config.toml
arch = "transformer"
model = "audio embedding model"
train_examples = 26041
norm = "layernorm"
head_dim = 32
fused_qkv = true
bias = "all"
moe_every = 1
positions = "learned"
optimizer = "soap"
lr = 0.0018
precondition_frequency = 10
lr_schedule = "cosine"
warmup_steps = 240
Rows from block 10 of a small audio embedding model, named by matrix and row number. Rows with one number within an expert belong to one neuron, the router's apart. Each number is 128 + 32 x the weight over its row's rms, rounded and kept within 0 to 255. All counts start at 0. Numbers have three digits each.
Before each expert's rows are labels from the 100 clips, of 14976, where the router gives the expert most weight on average: "strongest on" is what is common among them. Only what is clearly more common there than usual is listed. The data: short pieces for a synthesised band: melody, chords, bass and drums. In brackets: how many of the 100.
# router: router (model.blocks.10.mlp.router.weight, 32x128, trained with AdamW), inputs 0-63
# up: expert up (model.blocks.10.mlp.up, 32x128x128), inputs 0-63
# down: expert down (model.blocks.10.mlp.down, 32x128x128, transposed), outputs 0-63

# expert 6
strongest on: clarinet-like (37); square lead (27)
router.6:149122123123147113127050145093107136035116093127096127074142130107086173182164130093098167109138124168143119115070113185149130092115086172072162145176094140166155142163146131122122084154145123
up.0:157077110106118140187108109104117121147092100103134134125154101141139211134122036189082089193085140101131090157212194148106141107082077155160121092125124154126200131155130122097146118125128102
down.0:068150104125112110090177115121114127074120125167139077072146129145072088131039088078170122162147102154133105165174149074142141173135226126137184146069115140125132110122110144111163164143174137
up.1:119070104126096174110096138108091155117175117112141073190164187155187192089208135140158112078095106081138146094073152129127155118082140133117137125118166113108097087151181075125125100120158145
down.1:072111108130104095098095089066133095110151128108173118098129138131129092149095100158118159124138130110121090081071081106111131157065145147102151116135114129185119178108104064138217151099192117
up.2:115086091176140155159130178085154083132081138114127120151092163143132150138161148108117111150102142131118101161100100113161116162106120144133083132118120128162192128147143139208084096136136156
down.2:074154164142110146194104123112077102117127098111148145141079118214098084097128092102134128167112128188115137166101118141075152129134104146139111134219138142089068100104126084073102193117117122
up.3:121138124139181144173190147093123143098090102120126147111144103155131135160159144139153116145136136191082169118149125125151156114116079136114140060171146145069132112168109109147114125107138158
down.3:138122134134143160079093132174145163115126160170186137089098194090177107124102144150117174085147162147144160167144192120122098172092133111132066092162118076126136191105124094174154152122051112
up.4:138190166136139094093091200131154105092145125161130135137058154073092113140136098093065093095164116076135106114086114096177128133158128109108115103174107124128175127111095178127123117150146190
down.4:163132131111065073127171117140136150117112161184111155085147119111074145092189067132116138121154106102135118137064111090113128183097092126088150075129106125110110134125120116139048109116098104
up.5:157176109151098109126126157107206088142182107125152157113120101096107173132172140178104141088110193085116106152095120120045114103062099110099163088146089147092161160145129095172154163134046129
down.5:150142077146145093139105138103157140126172097051055096093151121118113090144152145159105095127134149063153130107144161111053069071156112105193172188113169121131150133117170130132133083100139095
up.6:157118079090105181162122140142012193130121165169117134105143109106111190148126157145139128155133083089100079184149112122152185087136191116112133160148103123178147120099178175161138159122132088
down.6:173134126137117080168114091153171162025142067120182149174136143164174199120073112088170084132161106171162138154153114090114151075087114148194140156083180096125129114163135084175099143097085104
up.7:098150168110178115150163117087143148124104074171144172116142141079092145122099113078122120097103108184133134103106124093128051178152116144116126079118110132160243112110121150122150111174075145
down.7:164151061138110098120122165149163122124110124142125150131144113084153151149164113127090144210127176179094169124054113156145110122112126133078091067187148107149112138068125107141097105192208156
up.8:172085101142161123128080153095079091127090115162085099154169147183117093096081134191194102154118107140093126110097109095101115159127205157125159122230090084179088102156096139099167098151081149
down.8:119132142151110125166170166082149114114122160143171189148070076150151096130128089132135154076111148111120118140091105133098124179156085192140145142068123088088115157138173172077102119140079097
up.9:136140162147112082156168116164142086159060122139128145107081125146160119115120136103171141188110122164128147123155089114084198104133094167159123082137169130124103093158148080143134173133136160
down.9:067150140116175147131131132125103117125174098081189161136112157122080139103174124140129125125161076167118092154136150124177159059138153109166187112176180109149162121155136130150108118131099153
up.10:108078101135123134074078220139146117184131112148123137133058115115131151151171142136138168151104121119183125103105102141119187095058110109126149127101133145134108105170152130104120112165126130
down.10:150098135106162126103080123130123105134163141142160098051108130104104069095162110180124140097140135162135145149191081108143153159160129100093116146133098127162143126138145112138186164120179147
up.11:123130149136061094098069117122171246106143159183104109144138109113054143133128129107116141141122173142141144170098184163142137168128178099147112111141143110151079168102137133120130141149183197
down.11:159078103144135091095159132081139187101143162122138130196083176047150168120161139167128155071153148100141108172114086147111175098133079121164113096114174139125089108165132123176113145092169171
up.12:095183107168174115127159153107099123132156133191130134109058179138144136147127150090134111085161107077107107108072123172128155086144166125147077124161099144097195089073179169123173121117135126
down.12:118141123125125132161110094130112123133178207123103095120121138162110119126144029180081110092094101131106111119031107160120137131141140159184092130143094123146121099106133110154103112068118095
up.13:145188144104147135121144117111136093123167081135085138139189103125166118076148146120126127124151112089095219157117139169112141118164060130148129138152124161122104131161092075082145118096142152
down.13:085146127131112109085149110091184104086131115163155115151125146136107127197110127141062159135170175013121165145108132096186104135136073090119138128119103112114108117172146109131120168179132159
up.14:167082140133158120143128132138145127091146118172166105144106137165097178158165114121132137118174099163101120189105185099120107148039180203153169122095084100095073143116156098130156168169108111
down.14:136125137139077190138172120099154084157122093063187140095104088157082167065142093163181161173114131156103142122128153128106069114113078143113155186109091126152138141102089121174117149142122082
up.15:145098127121163154108060115146111132136127113078142163186087099170110064132164131157120176090076108108130122112115188175173159125135110126132125155132149114149074087118116153154113115170139136
down.15:098099171138160080114048132130097151143107141157172124162138135088116169125096110126129113171132157149158086138109094136109068099112124116086122111119101131120150141146175094124125095119172094
up.16:212115130162176201099071115171169115144157158202163150100124122142128095208133156097075184156121112137139106167078184146113156110099141147122118205166129118176139146087144111125089099185134121
down.16:150089135162150119104151136108181087130156167168140155121102147196096149108139098139088136114145169193118128160080128082126083142105106136120152138087085195165130069143146101081078167125198157
up.17:147122132133128090151066119123065157192118081120159097149140169144167135178132154204148137175112188092175132076141139108111157120092116144153166114127102208123147170121119175077145100154117188
down.17:068142115143114116069110150139112118124109139168138133072160100099153110180098135144104157119125161169101155128025095124128156141163113160146139142114173185097153083140126061150144114132133164
up.18:165089098087131139092140140191144096162149142154143053140125131185142108127119177104148122153153096141135123131158112143142150087080092128153175157134057078135155157158164145110125165192093128
down.18:150126116115106166093128096106118114146131186094153169124136112121161149103086143111090120090127096043162100096095133168168133160133110103204169155090128097101147073105090191202172080074107143
up.19:117125127190144061113126147113103108151153128068077138194122168133164159098126181126169138122153096188174147097088095066116161134135111100167169066119150103152088110122119128056089132085112078
down.19:124071112121147081128123090137200152153159122159124139179114144125105076218111095130079145097119102188103109134167130141167117168115173090118124124113183089101159144137133109110117101151128140
up.20:136115122111116083145128155114150162180128098106112163142085097144054082117118189115067110095126142099162052137108122115121126117122145090111102135062147104099138110137131147073124197134116128
down.20:186113177095090085127072133106124077082143141118136101195091135116099122097138170197122092086057146100122089133127090119115185157148104127136129124183130076096137178142150129152163062120119119
up.21:181124107184141104130138091129087187135156158129163085119194117100163141106104144145106099106071168173132122105144086139112065100144079174142078130195211125121141099102058199174107149125133153
down.21:105092111136128142094063153129122133051161125207125141127124138147182084162099058098131132127128159134128134148089183128123140114178128139082125163082177143109149096108192148096124139185102177
up.22:150145050122129154125145172161067086112093081189073085115147186136132139145124106112132083081122155096201154103124101089092166125107119113157173127165142129108185101144166146135105087151141093
down.22:115158104172120113080176106096083086192159141132092131163061134149140117128092079168110145089168144144115137137111155104158117168159106101159130084109123092068133108114107109130138107057097145

# expert 26
strongest on: key: F# minor (36)
router.26:156122147168185132144151087104204118182106112186077118160161169136115164114137084174084133084128142120112090104131148123112030045123140102124154120090136110078117152127095062097111101162081135
up.0:162103203156104120115129069157112139155129175098134131114146148176167136121125105114147133083150118163127146133107163143130175148210140132141102147189107165118108133092152163091093150146191154
down.0:127150133151087160128124165070101088044151159133133118077164121124151093113092143193073109087146171099140131143103128114075144163157187107131110115098102171146078123137127140152165144090093113
up.1:145071164119151139133141109160162189105143173157152140091140161170138125145118112140094155133088126144182149124106119147152185121089108129130133177102100116097120119125133110061098115156184141
down.1:117104164150112103129094139132150153072133161164106111145107115132103158054175152077143091137119122135122151107126101100160107105082157154165122097143086115133088121154132156198055137151065126
up.2:131158057143102138145121138107207122116124158137064086165134108150129165175143156104096142119167125175069131088163169102142095137154136104115043149143061144087105112147089139117101123136143119
down.2:112096151117127079089170098135135076071143120119176164178132186102134129115042125085091180203143126083131194097094120113144106116137154129103174144089151123124162086099158144162145212096087116
up.3:093079156116099103165125096081141109084144127192080150077166129160159085089068140113088123169168140129145083127094133215129145109084026153128106185135169132125129105162135149122176148101108138
down.3:143138132165150160151127130137155179105105103132129145119196117137070097172067107055093176173122115142139125071218139143156101094171141116122105099170095127176150161162124185090121152131155132
up.4:156114153118085111144135189126082225090144122188158158115092133158138124161183065148125124114167150088099120169130179117209099159151121054152072178129126099112148145134170084128098146080168134
down.4:192148110095110105114168101138152169090053138116055153119136105073115113121149108129063096120155094102198120140163099093098148156091130103130111181142125114097139160136161147118142103118098124
up.5:140102159115064156184171106139160074130146100077176133110068156193176100173152154143096147145124116143148140170153139142172145101118148099107138132128171089119127080119060150144097128099113133
down.5:054149120106126099113088153086150123084123104131111088087158143101099111143129148183120115108125102113114144108080130130103101148113182119129119179157090129111182109090167086102043146073089143
up.6:084133118157082164143152133072131142169107082134155108129081163113153113101129161112098145176118095115161121105128115108141160149136144148122108082080129121086146150132181153175127077102145153
down.6:151114085118102093145175093126163146139151109083152163154060149136127187205169115169070155117137095135124128095161143141173143162104090117125183073128145132117085097153148139108100119103130154
up.7:115065141144142114128070144112131078157172102145113069141135105087085138080144089110156109153112079165141103124175130081116075135127108147121180133110119186165089227161068169155116160114136203
down.7:117143122127090142085120115103135109130158181128060121121151151160137142203089166114160082133108182221129086109130103130178077119187144159095099136161161172143124099144110112149133108154120158
up.8:125064137141187132133147161143132077060135154095185163106144114123148153147137163145123177095152119079172105087126142112141103109166160165116190169136111177131087118138154143164168063162102111
down.8:154100132094122171138058110088112106136161139164092136140149116146132115036099130165095115159143108136098098152097152123137148104108084170117096099165134104129155125137164070112087142090150129
up.9:152149100138130096108103125032088149073136163108105100125195132116162154122104153119179140092059099098148137101109131080168151187142068107106142162147048122169138143084133144142167139094146077
down.9:135116148129139130111109108216131124174156128142175187192113145129161159144105114057183138217151172153162152101133149142072102042157085092117085174111132132137157116120170091109161156112141107
up.10:118137112094092149156135092123118150103170131093180136143115148096103098088073100135101114129208152143137185121111121108158104069093159085184134154164140164082130131168147151153169124157144087
down.10:133122092119115142114162164143203120167134097104185207159134134168136094118167131230105138155093106066122140083062126148105157178147070093127108125144145135149070112122149134101049133103180148
up.11:128146096094148121100135111110152089148116109122187114147100129184161114170194139141101148158090132170147154061152058148112115169121113131152064052141062111119131178103119118101148058127077084
down.11:095136120103184177110140139109117116145138128144159074138155166058175129142032160069092159071144171149131162104104086102106117117085175121141170100118122131120161116137112152136108113079153085
up.12:186126143081126124125131157132112096150132118164124115100144169122109149133150147147120126106108178122143171140182108097111142200199119119145109107144157122110137128124083125119176144158164171
down.12:145156130117077167137153154185140072121154105089131100135120143142144158123107137155137113167142116170113113083152096138147130161158096198177121136029080106153178137116150184111141150078095101
up.13:098090167108166107108161100122148119112171116132109147098135162122015102118146118139212131143177095144164136152087100110146151105077102170086134081120110170144103149104157152176118129118098158
down.13:198109115108133118079121131146132127139115118138117133088143105153194093137129123099180111128048128141100135111177107131109084135121088160133133182155225142090120098127138097089061092136127118
up.14:182142088099133157102106140127121148090081071151181129113106149145116114079084150160100145147136148188115185114164168099099149091122020171154150119099132074098134189176121107112134154138120159
down.14:144175123133137109091149168179136216193134140155040152129114110139232129128157060100158139129131165154105142125147177110091115162210138117129100141117121137148122112152102111069167080099106115
up.15:145093101161084149108155152120141087157127098133084177111103121185112107126138091073115117079123123155140120127078114139187071129167180094082170161168119157161116174150098146075102051177103118
down.15:133119077123143112097159111116108133081127120160152126114151139120145136127129114156128108091165083115110148088097078137115220100137143130061084119079104085136078110109103072110131132141120135
up.16:071140134140128077105168131126179146094171084167131057115138113095074143118133142070164105154135169128124119143165099129143124164126145154093156166134099151121106121140170118164137161151120176
down.16:148100135149152159169133191142104157133122102188128136160168096111200198137080131127047074108187155128121153123135104161146225086167090175113106134111115151152155135119118102201153120124075131
up.17:093104099152172111111125052120137123087180132239157122080099164136148118132146125086159118106192182167159147067103152124142131152056108123147117092075121114074093165086102158149117063148158132
down.17:125147129169109121100119097129124135182163149133130117140180129089119106127123134143227122113110079102119135085070106074117060130099100086061121155153105164144147153125078109118091151159120115
up.18:123121103156097174163123140103070141143114106114180122139116178064166140125124153119106110088167179158107148063135129086183114212102149101113096150076144133112091201137126190136105174152109101
down.18:148133125114120176108077143136186117134129103195089148175116115128064091152086111122125125172145099084127134138158147146166129082124056129152106037159160163148113095153105118102079124099130132
up.19:137123160157107145196152122097144137119170072091063163123151111090092102114129121156119132104107125072196083124124130111142112107157151096076123086125149153163147177116133118155141041104162149
down.19:169120145129146110113099098116152149147127198132154164082094087184065059154117106160165111143124155200137124110158107128050171166131130096123133121086091117180152173115134139106205126137096115
up.20:079132130109167118095184108121134132174092131154148184145140119168169069080104125090152085152185157097119153104166134160125096123141192115127101130079057100097068108184195095126114088097133133
down.20:146101103098063070195092082113146143159133132153129056166103156105105158140188106151135163157129081115130120173145191117207136129109201143151140087088125101098122084145131099088089153170111117
up.21:196106165105123167081144070105114107104152075130122120126141188137123162108104109206149098132119138102109132116167144104159103087121102097133048060126133115100132147100116149143154108144111168
down.21:145186065145145092166198114099154110179127092160154105119099099109178074062170154146132119135113118077138064116154147122095144116163114160145108146170059138139096105106096165055084195083085124
up.22:162124132124160128129197159151088177111151071136184085121142063140113203093133134112139057105115077114125158185118131109151151093152130110135125121176103162144153090121180122140111083125127161
down.22:183130168100168103117127099112094160105143141088176131121087082142181083125175136146153087114119082150130121126183104200126116141137106155165092126154139138120114124115105129191177133096109156

# expert 11
strongest on: sine tone (26)
router.11:123149082133133129067169146168142121083161155139076120076112188100101134118091101090151193092120174146079107151121103122138101184158133081146124182126128101119176143193117118132110128102089085
up.0:159146096134136144126179171174129199124079102113083084144104197103133119174119171114079107129165149150080138117074146153115151167136125112142150126112171115128145118093098115110126117181165132
down.0:132124108148144147147105127134148147178084099072114178090150121119170101091129159054094124198137109159130102109125156138106182065166074147134137170138088130115135136144077125136104166140134149
up.1:121133118165112154102190145160100114126113134172163157129172195093149097057150194139159123188117166156085150064174123122134073111127192125117139141147098125124107130041163141114109087172130057
down.1:134169128110091127078186147113108115154142137109160099135180079144132122070096138109101136105140125114126128118078143160117087149109044112127116185109126100106159175148129163053114151101120156
up.2:222149093227152108094141100167117165105107076114157104158101174113119140054130165091134052171106170167098105130141142111127144168115126099183172117111142076093128093085112155122118137188110148
down.2:147134149089116085121151124104180156118098097157135122050186160112110129117161165142112149143181138094119111140125132125154169157118093136126140113123185112125124081122098140083139139057129122
up.3:142133147194121098115108090094106099147142136061106121128128113149197154088137079183120155100117120080114080116168093186135169069102155137085096113138124076138140101062127157113045094091148116
down.3:175180152104066113128139100150165121071096176100225142092139124153196118136118116127159116128125155126122117082074111123160143110098110118081147144138127086178154155089119130178122152178161137
up.4:115122136128129162117115109115081137121084110121110111107090041104153137100110127114154113116122154139103169081139154112104081102115096127179134044124140170108132136206140146074140135118086169
down.4:155117084121123123107103105160100113142154160178097074160121105093156144165102154115090135059107149153156134134162136163139115106094144158127096041132173110108124157110126128096120163171108120
up.5:139121118073104169115150085111088111186136122107120140116130144092168076135097122145095095141126080172087143107113105105106151199130129207161128111147202148142151110086092178093114108147162110
down.5:193160158137111114100100135115139079136143143113202132142147105168147107051108142100149110146153135109096124137143118116169072139129247088130142111146141135164120107114123179078093184091116154
up.6:130153056107135114126151144232185148145139038182153142161156109123066104094104102152155094126172148137139152141135109131173124107110185065139100115124124101137182168084063113156140104126099089
down.6:130113128123114172151148152144065126132120130072162081144172175101069120090120186100075123121157137158125113157130062146143175135131022192154104164185140101128128089116127181112126102130152121
up.7:143111103113124115069185110133188075149161146130096121076169163142074111116156096104137167095154121108112089117136134078159143157138171106118119150091197105136126092173073127134130143078086099
down.7:070144144138113120090131105043115108085100165132076062130109119142176069124133094185144078141107125110115115117080118141086135119174060146144111106183094137169137105098133167189147144174127122
up.8:161139114150215109178152142091167175113074119133119165154146149108127085063144154154112111159092176162173159122155152141102158103102139166143119073090127120087114128195078057102128158130143169
down.8:185119110125114114185125089113093072149109115092099133116034171140100129173144157152139168092142139188149198156108067121171156109170137157215177145134140147126179149126094118120032130145084138
up.9:149213166137114071170100086147194096165147158066131103151168155129109116146160100126108136145152122132139078121130137138148076140132151126062109131135104103186142050188131155174133159116140064
down.9:135109120131138162129120188113119145148162157137143143154052102129210158090112128212113110087165129121097098122067137131101106142134144128139130080161133099121122129153148143161132086195138093
up.10:114073152073069155087174130097152199138135100140107126162112039119165163122103128173129131096162102151079126159113109070133069156095156159158162047125104139099064106121091119063155163104111147
down.10:174092156089126141144131132167126127113138179123065068145139120126184071143097133106095131064157135123147139173162143120179124168081170160142090083114130119128128126111102177063102123058113101
up.11:122153138103071120121164236178119120107166143143117138141131044079128140119152157121169102133121048160142148080138162153170183180125170162109119132132078157149119115156131123114122142165078155
down.11:151114113088145132114136163043159152176127124099119124179125064156048120130063128138113130132147149110125149135160095132159129124144078136144137144105090107092146141137128152135130128137094114
up.12:057096160124089113149172096133159088104133131116147100185119106172162075179103154154130154126124111143187100141128112092158099103142081144131110164125121135143139137104093091118141137133183131
down.12:117099196136117136092105144178111097148105117111149151092060114152094109170151144068098136190148152128124153085151119158123138142068177157102165166157197138142094117144204139058129124107135124
up.13:122145182196099181117196161097158108076178175147140164187160137127114103134097084129160155095134118078081141163139122110156075067106134129089114094202117136117165129130210104117108113113116107
down.13:101111112112118103119098135136087146190087195121165077187220153112122121113171155148049138112125126169124130158115169155162101117098141101127126148113074120103072122125126173119104132151157125
up.14:110060174090144113149088126110160115105139159159134080161178218183129198126127080134122140141119156086114099083138152116114109093128085094075109137127152116090165170109132094180140119122104136
down.14:136180152128137123093170104095130144129102144144099138100162110144087136119195096051142150114134124101129105114120160192153131132118116117158157192146105146091041134110144140126177127159078123
up.15:178116153105158115079111102085113126139172156101142150126173076108142104098109152137140121146096130133169146116140143142152091112149111127134100132196155121089126084234123157090152186095148100
down.15:179099083129141138061091134134122100115106156063119196206122145150133091067133123137061090162145165152116182123135106131091143140139137133135114073113144116134116150117097162120114148110087171
up.16:147104126162119139070151151088114143121102130102124161100084172092072119130101091157148136098135173125094101174148191099145119138128143104151173073123173086080180082161124121133174177102134093
down.16:102113162164177159117119089105125146172142155169084153095146133132222091097172140168127102139133138074118124082184120144060117131132122160178079104130144146130100099091127110151038127115153107
up.17:119118125116129157097105122120139139176118097134060159152133062113133104077103140122068154166091097088166129132115123125076124140129127163171097113088049103121105131208094123126160116114152168
down.17:155151101100113147174119104194101145121108146121125142117151055075115081095031133145142129124109150171154144097114148111150188099118103136091086095154100146111132153109081103169140236183051081
up.18:139144170123069126147096144109153084149111152154128111159112164140047157063110087140086149087121122117127138099070180122127141161138134128151097184108153132146149177192114178094184110135139187
down.18:136205119116145142141118144102146137121122153179106159150206128111174114100091175125151157059137080124134155117107110141112130159094108099158058089116093167115172090109109155179119120157061111
up.19:144092148177131140105203109089120139092092124221115149152103170146138155163127154204093119132116158151074086204177161128156116164144156118171210109160133065117114170070102097089133125079098123
down.19:158123112124160164124140192144121120140124108112126079108155131131143123094166124129168145137168107075105117111124122135125167145125129157176100190069180078154144147131082079118112114164171110
up.20:166140069122095126087134142163120189092143098137132120152140151115172129196090079112104159131164147142130104139095112156161164089093127175145147132152145088136171139044090061134099126101227121
down.20:110113129127153145103102131104157136106124128103128099066176107158129142117149126145122155055141099070160135201153170099147131172122119181159099178141126175123113121126119160160112120117102146
up.21:144116091206087074166145164152155139086103060093124127186116119100138096158120117167141131122127124127084165104131088144140122103139146178138090158117135138162170077110100119109124130110122162
down.21:098108162152125153110129120117105164135141137060112184145169147137096173111128115153118148091108159102128097146049157151136102149147101040134183110118139148108170136143097163160103136192145116
up.22:103084141111132100099133150113148103154140188144124162111108149101121145169114085191172138122139084095100083213091134057130169116147129102148114082045110128097124167109146107113081144116198110
down.22:108074104084153081138129135208093102123119116196167083080103113138096155125078111164146104134135115062141112057135168141166122145151128143092105111181164147078147122116138109102128133146102145

# expert 12
strongest on: key: F major (35); key: D minor (25)
router.12:198113127081102118191089125152069070168116118111140096089059159164166102138132136107159147100069216148128119149126128081091142121124105101117102070115176145150088163089184106068072102110134136
up.0:175129101050208147139144139133129139130162128146167127175087134107138094168180091122163090103133097132115145097094140158161138173096175099081104107124129115095136190146126099085131088113168161
down.0:110098150172132093115117099096106149161124181102143148081112181171123178147098126156160114216151099104086137126155161154147093100118091099120133170135123134130140095124130084156139195112116096
up.1:149132118103098129104157136162159164203065147172138126101169117137144145092120126113137162092078157140138109141126130147066148153163179156103121088090141037124110137136131138122068085137143127
down.1:159173089154089159125150156128102140080085099126139104185158147127170153151168116152131074148166095098148128100162114114164158121165071042111067071150101145121172099174126107150087140118166109
up.2:155099126119063122067152129111109125165156099173142100066108108155114148204138130138128145142125173164128086182149133166107132114120160132151160123128107083106145121128121089110100100134056115
down.2:150108137121122095123164150146100115138124105127064091116131156170177088140197141193095184127132103109140129080109125145135134121134143136175130086137097136092201122125156107117080134178138129
up.3:110090120116161167134090147136154149069151132156100138132190129107098131089161100144133106108132182132108157131200156147067143182138100084108105169183127151124110180129167135140148161116134158
down.3:181128138161088158154137090157167117133134115079178152092118110065073101159144153135117116103154093159122127086143117144221159150145165101109099119148120117125154084143131091129140075134174115
up.4:109105165128123121131130113176140089129177125104139126092129135130166110111134128088134128153115197101129124085125141137107151183040079075128163144135128207133120136121139147094108176107080122
down.4:161160101147153116129134114139177101113103119124190153069115169165085130125152131067112117073176109136131108157141141155142182131128129104099102163101181126198150115133145105134117105109066119
up.5:094116131116161132110096140176151155113113136127138121132142139114082105132167073092124189138146103130088094172108178120145133117129121117076163121105167088084157167165120065142096096132154142
down.5:096123148121115075093135133067091186121107139123124157127105133115203097101121139159183108174100107064119105175104137138163122103155081108117102101123166094129114106124122112166044103120154141
up.6:120151188104160151111141138115168133121106147079120178142139101127098094058185109160162083104071155128113174089143135158128104126169026177109067054064050107104128123141123152084071092163099169
down.6:108122137139110137155153189089132139169115074141211079133097127114148100094075102111121129190115114168132162147152154096068120138121077128131152154179114160123117060112136142167121105130147146
up.7:141151152127129109118154130090160164106127085113166107126134129105142108117118172124135032123091158165157106124135152104082204164139092133136172033101175082146133108165151131155117104160112175
down.7:111131154142114204138138141113160121142104151184180130136084156135138100120147114021148154133088166119153130084083092162089106125105098088187127152150060142125094125145150105100101124046153142
up.8:073157129140116067156127134099152149171102155147114188156102159138136161120088114089149161134117131089141091074120091123129158097160136186144052123173117147111150126031118125145130158137207110
down.8:144174165095092111150149108140072090144147151149108142109135143106082117194185145115144125122140119093099156157121119105167108123129183101089196163093085143145125135126136124133178095079073075
up.9:134117153182168132121194116099147101145098158081108093102110129121097116126164168135130152087099093106137085204134126146154131181122154107108103140145162151162089141111144024201140134137110182
down.9:094099139140140124140133097184126109159109164135137121127088141167173096139130135151143118121142127126103124103203134135124131153160061170156115073103047128138196099123107092082162093083203122
up.10:162159172104130059183135111142100146120106148122129106095125153099131092124073059104212125092125134199116111083084200161156132081113134142082184150195172148061111088129092135110088126137189164
down.10:151113130107134195097223120107139158120136141118203140152080070170181141108114124055124137166105171105138146088099176136134134123129061084151120158133123085122136139150123133103081093088141102
up.11:185095142173138162197176110122181148130127112125107133185104090161149109131101106105063108121113133111066151103109140088139183106118166129133143114080127091089130099115155138099113164079184140
down.11:078095088150149197126132173112131129130110127176063108113068126039108117144092142093089112110096100118135150119146106131106156080148121160123106139195147151146100156149116161143075055087175130
up.12:141060119114116067073111136131102161129153106126133095043189147174130143097119143155122204131076144147185157105138190152139074157145155084117137184133202153156135165112080113124112071136162114
down.12:157117116116149083121083125190085104108079127075141108033073127136157093058150096090125149153123127154127139137156121156143218121173068095131115114127115084143159116123148128161126177109121079
up.13:116146106096110112100170147087144159168091119118113154161122099115160151143150122159102125142141096099106119113089098157102152158137108113111089117121111143099071100170167060111171077201091128
down.13:093095116104082150186161099126170109141133166099143086109148122103061096109124182158131203173146103085133075134103141088104065114168142046100144098162072113122147094127111122166123139115124145
up.14:088127126074149132129105096117145127124119105101146124117118190105152130091118171151119085099191179158114104046095157144047096180173089184103132094109150150059138090108180157122129171152132194
down.14:137077138116096093064208127092152103125120107113125067089130093128137106062063115099189112096129123172142146113105110090176108119120067128162098127161068124140126121159121144169122065104121139
up.15:129103072153123120154161152158123154044154123158088148132129083117162107137130153127169133100116155068147153151146112154151154129233223078159106116116175109152182101136110177130122170127103114
down.15:143061144139117163177106142106139108155096116155153085115121140063119163123077145131107082049147156122105050136124135130136106135137143108213129218173181139128167115151144167116076121133091097
up.16:186094102104151118192117130125139121061158159159056101121132136154157124110068085113119111072128161184133134087118145126096148174124114159129171154144098078127098096116172198088121182106081124
down.16:120155108130145148121062093119156145131140150136131135172134122130162095172195145140179108168089165143107119119049058115076167118116076150125109159108204109137173116095123172111118058099160150
up.17:091188133142106145119051160073121138102149142087125101179164053109106208122137124088121161091127089147154139147078094171132166141111188158142087121126102113085144171114046122143122152146117157
down.17:187104126148102146116207142160167131137064165115120101123088103109080070141108065155148125130132070215124123106113131110178120112168153194097100169134126162107140175129075123108142170085148149
up.18:114090164060118107167091148115184078118123133161080133103115175136166125102074154112147192150122140156154101124145144118146079050093068117143090094154141148152085146156149083087127140136157163
down.18:147106121120159106136146105149094138110139102118120149088094096229112103133117163037082126141146151171156148181128106165137091178127203140190160124097131122140103130125116097116159132131090112
up.19:135155128153166139149158163061141104126115123129126088132160168107148111125150041097071118126175118150146095132138170142147084135129107146091142081100099081102182169119123115122134095108134156
down.19:092138081124153107139122120056165172134107176139158111105163172107189093138115119138078110139121111141159130081107145125128099124098134108132125091170059040121137123075116203113094118113137097
up.20:096095108150161124134095146151179201141099194160190127129154121131095138171157134125108117090158181128086123071188118103107106156140069115124127092116137126163143081202099115151131200081116133
down.20:101086101128093116162118113082160090121091133113142025162109152151147106160132173119073153141145135134125112104108117140142165133150145163064174160088084113111105153145133129120056082096092123
up.21:176170121117148128147128097116163130142115076150121110096163149125190142140150082101141142161139130099176168127136084107095052179141086140103064157052114099117132176111109171185146088135133141
down.21:142117132160127117118116087097107140131173157130076133149131138071189130085109102191151118147121097125136140203174179094122154126085166111119106111113191151131148134108140119135147100096154131
up.22:129240092133166178124131127151179125122128105132109103211141090119129151130194137185080135062130119118157103114163155130137112093103179106153161151112158141126113078112086156120103120118143090
down.22:151156132118091124127143148056172128116100126163146109142108153080037096115092109080189136101141137065152131091100158146167123093127113129098164136151091186123083143074115099145082177076147134